{
  "model": "masked image model",
  "encoder_mlp_ratio": 3,
  "encoder_head_dim": 48,
  "encoder_qk_norm": true,
  "encoder_parallel_block": true,
  "encoder_inner_norm": false,
  "encoder_patch_size": [4, 4],
  "residual_init": "scaled_by_depth",
  "muon_scale": "original",
  "lr": 0.016,
  "momentum": 0.95,
  "nesterov": true,
  "batch_size": 64,
  "adamw_weight_decay_other_params": 0.05
}
Rows from block 10 of the encoder of a small masked image model, named by matrix and row number. Rows with one number belong to one neuron. Each number is 128 + 32 x the weight over its row's rms, rounded and kept within 0 to 255. All counts start at 0. Numbers have three digits each.
After each neuron's rows are labels from the 100 images, of 14976, where the neuron reaches its highest value: "responds to" is what is common among them; "colour at peak" is the nearest of a few named colours to the mean colour under the peak. Only what is clearly more common there than usual is listed. The data: simulated grey scan slices of phantoms with and without marks.
# fc1: MLP up (encoder.blocks.10.mlp.fc1.weight, 576x192), inputs 0-95
# fc2: MLP down (encoder.blocks.10.mlp.fc2.weight, 192x576, transposed), outputs 0-95

fc1.113:139106125125118152101114128121091103148085114109123149120119142130102168161106140080160196150132146168063191157150116145116113091158128184131105128138150132159192141159093119131148186156101046182168105161118102078093096104132123087117135136105116189085095144158132129122145144102109120097
fc2.113:105164151139127089171111099073151179104172148165106134128152112136131109118129122211139063112142114094146105114089151095155124175114129093141168135106148173095069121109180181103125076098147157083092168105180167183184179148134122179144105093138131027165173111103109124161105124164169134181
responds to: limb; ring
colour at peak: white

fc1.451:104043139132153137138205152156200140117172100083150135078063127162134114148144129167097139083122087110150130119115105145096060133172140117169105087083161137081122075111119066152122128162083106158149135115168136100163089148140147125109107158124193137143189116108132152100109092127126103092
fc2.451:139201150117127083120075122112058097160085172157105100177179104098123170130097122123130112175114141142086134133122167100163198123089116123093142169227107112152112165162159149079135112105183145125123101134103105147082154116084098150154147087128086118120074155139137142159141151150129179129
responds to: low contrast; chest
colour at peak: grey

fc1.502:148065086127128115141135122107067161090116139126123122143140103073130154164093124164046128157141103113171149103122118108162161149133143150103158099161120112178166129103125078125101063106160117136132073134116142159134149111094187126157105138084087086156093107180129162130128217114094146159
fc2.502:096182163134141130151117121127177090160137119138120113141119182217130086105164130091181133104130156131111116162124138128112097084104143128174104167094105145091100156139122152113144165148102117141152180113135110067118099158158066110093159144175170169089178134107118094122153049128162101081
responds to: streaks; low contrast
colour at peak: black

fc1.411:138135116133073064122118148105137127148100209131118115157088142156200128125166116157183146129146106087112115117119184165150107052119142143148093142116132140098121110168175057153166099134130139107186116102177140116121165135131165220150080116141053099164200160053187152209129143118127150163
fc2.411:112121148120209174132147103138139126091123060115162134081149130101083119154105167090109150136107152173124131148133071104091164199144149143126168146149112112155149141076076187108084172142111107147063159169117102139107098104118079067100152116121197168084062108187041102061113111134126115063
responds to: limb; noisy
colour at peak: grey

fc1.389:141127082093150148155134134099151073101117160166090142088097135080119123100125156168107162064133117122135111124104149134156128163150122106151155104120117145086114086100161177121074083070156069096106056128093083116236055111114160135092135167119146134176118176117108137080134145121110083094
fc2.389:111128182164101121105124118137106175154147118084179106172141128159148120144126110074142081194128138154144129120174121118093137094089125138131089154121159119182119164160082078114175153169124166155120192114155194130000217164161114070154127098127107127077142087127154112153120094136169178157
responds to: limb
colour at peak: grey

fc1.370:129092110167104151167142150096172141106150143154176092092118121168127145171122125151089101133164110125170118156146149033099160146111155080112141115199152080150129112113153125124121086147169048150174176178125142180105036125093123122124184158156120103082113157112120060175139175174095170171
fc2.370:177109155122087081085141176142055116052099152098164161182134115124159137132150158154121119121123095059120146102090150149158119131138092174145154145148119162160138112163141118195153156102118097182110203102064097079144119106131109122164102122170067100055121118105111141118164123141157139119
responds to: streaks; low contrast
colour at peak: black

fc1.58:126136143151117162127174057123109083110103122129113126101208148096168081127092136090146163148102140095151150151160061172152115124114123104144119113131136077153089181150118139170143136073046188124120206148111096143130127148134109112116119123135101132126088110114189148071146142106165164196
fc2.58:189144138134148118118108189144093131138114172145113084170040169175148151102228118105102140121137147135138118111144153150119131184099124077109148117154139092105119076140140070206109104174178151193114088115133121117120180118070126136132181097124146160187126149154132090127129104116120120092
responds to: low contrast; noisy
colour at peak: grey

fc1.39:128091112133170141082095069112120081153141160109122130156097102092151143082139176150055108079115147091170138072080110134165093107100195156149126152125130130132124104093109185139094166102177136131147180179097168143141070111149145165134151130118135122139101116196125161151044135140078239127
fc2.39:134160149126078106185155167141131155088101098175131111101153185175127125172130097130164125164160130162120115183177154111102173135143057097112146127105105134130134111144146068145162116152097120128120088086142088115113147145098121086116129145128115123108157131085142095099237120136185023109
responds to: streaks; low contrast
colour at peak: black

fc1.146:160128093161115175125133130151081118108118101133105103120132105082200126079148116162178122055078185159047195188154168130116078127144128163118093083125160094077150177088146136061165129155107129168129082145078120096166119113145101127106127121153109128124113103145048134063114078115136162162
fc2.146:111151187095110096173126123102159139169150164130140147148137135201066120155130134082118129198167075083174058075102107139134173156103127097130176168108103175164123084154127132194086108095142125100115178096157139160070148165144136124135145153093140098133135122108201128198133189136118081129
responds to: limb; ring
colour at peak: white

fc1.170:186161121181178165096128080146131113151127102135089152149112144154206158167124143145086151152163133125161138142127138067105114100127119187128130115152160177136133103176124131168139104152161175130110141092177195085110138149149139169132102086190109130081123149160116131169177090146167127099
fc2.170:090077109079070091163143187120121142128112126116193112085147133116063098110141129101165102114119138108124124124130112184136146139127142076128142126131074049119106157078130094086127163100082086115138130136075057159131121111100107106103164161068149144157137128100119122100069171121084122138
responds to: streaks; low contrast
colour at peak: black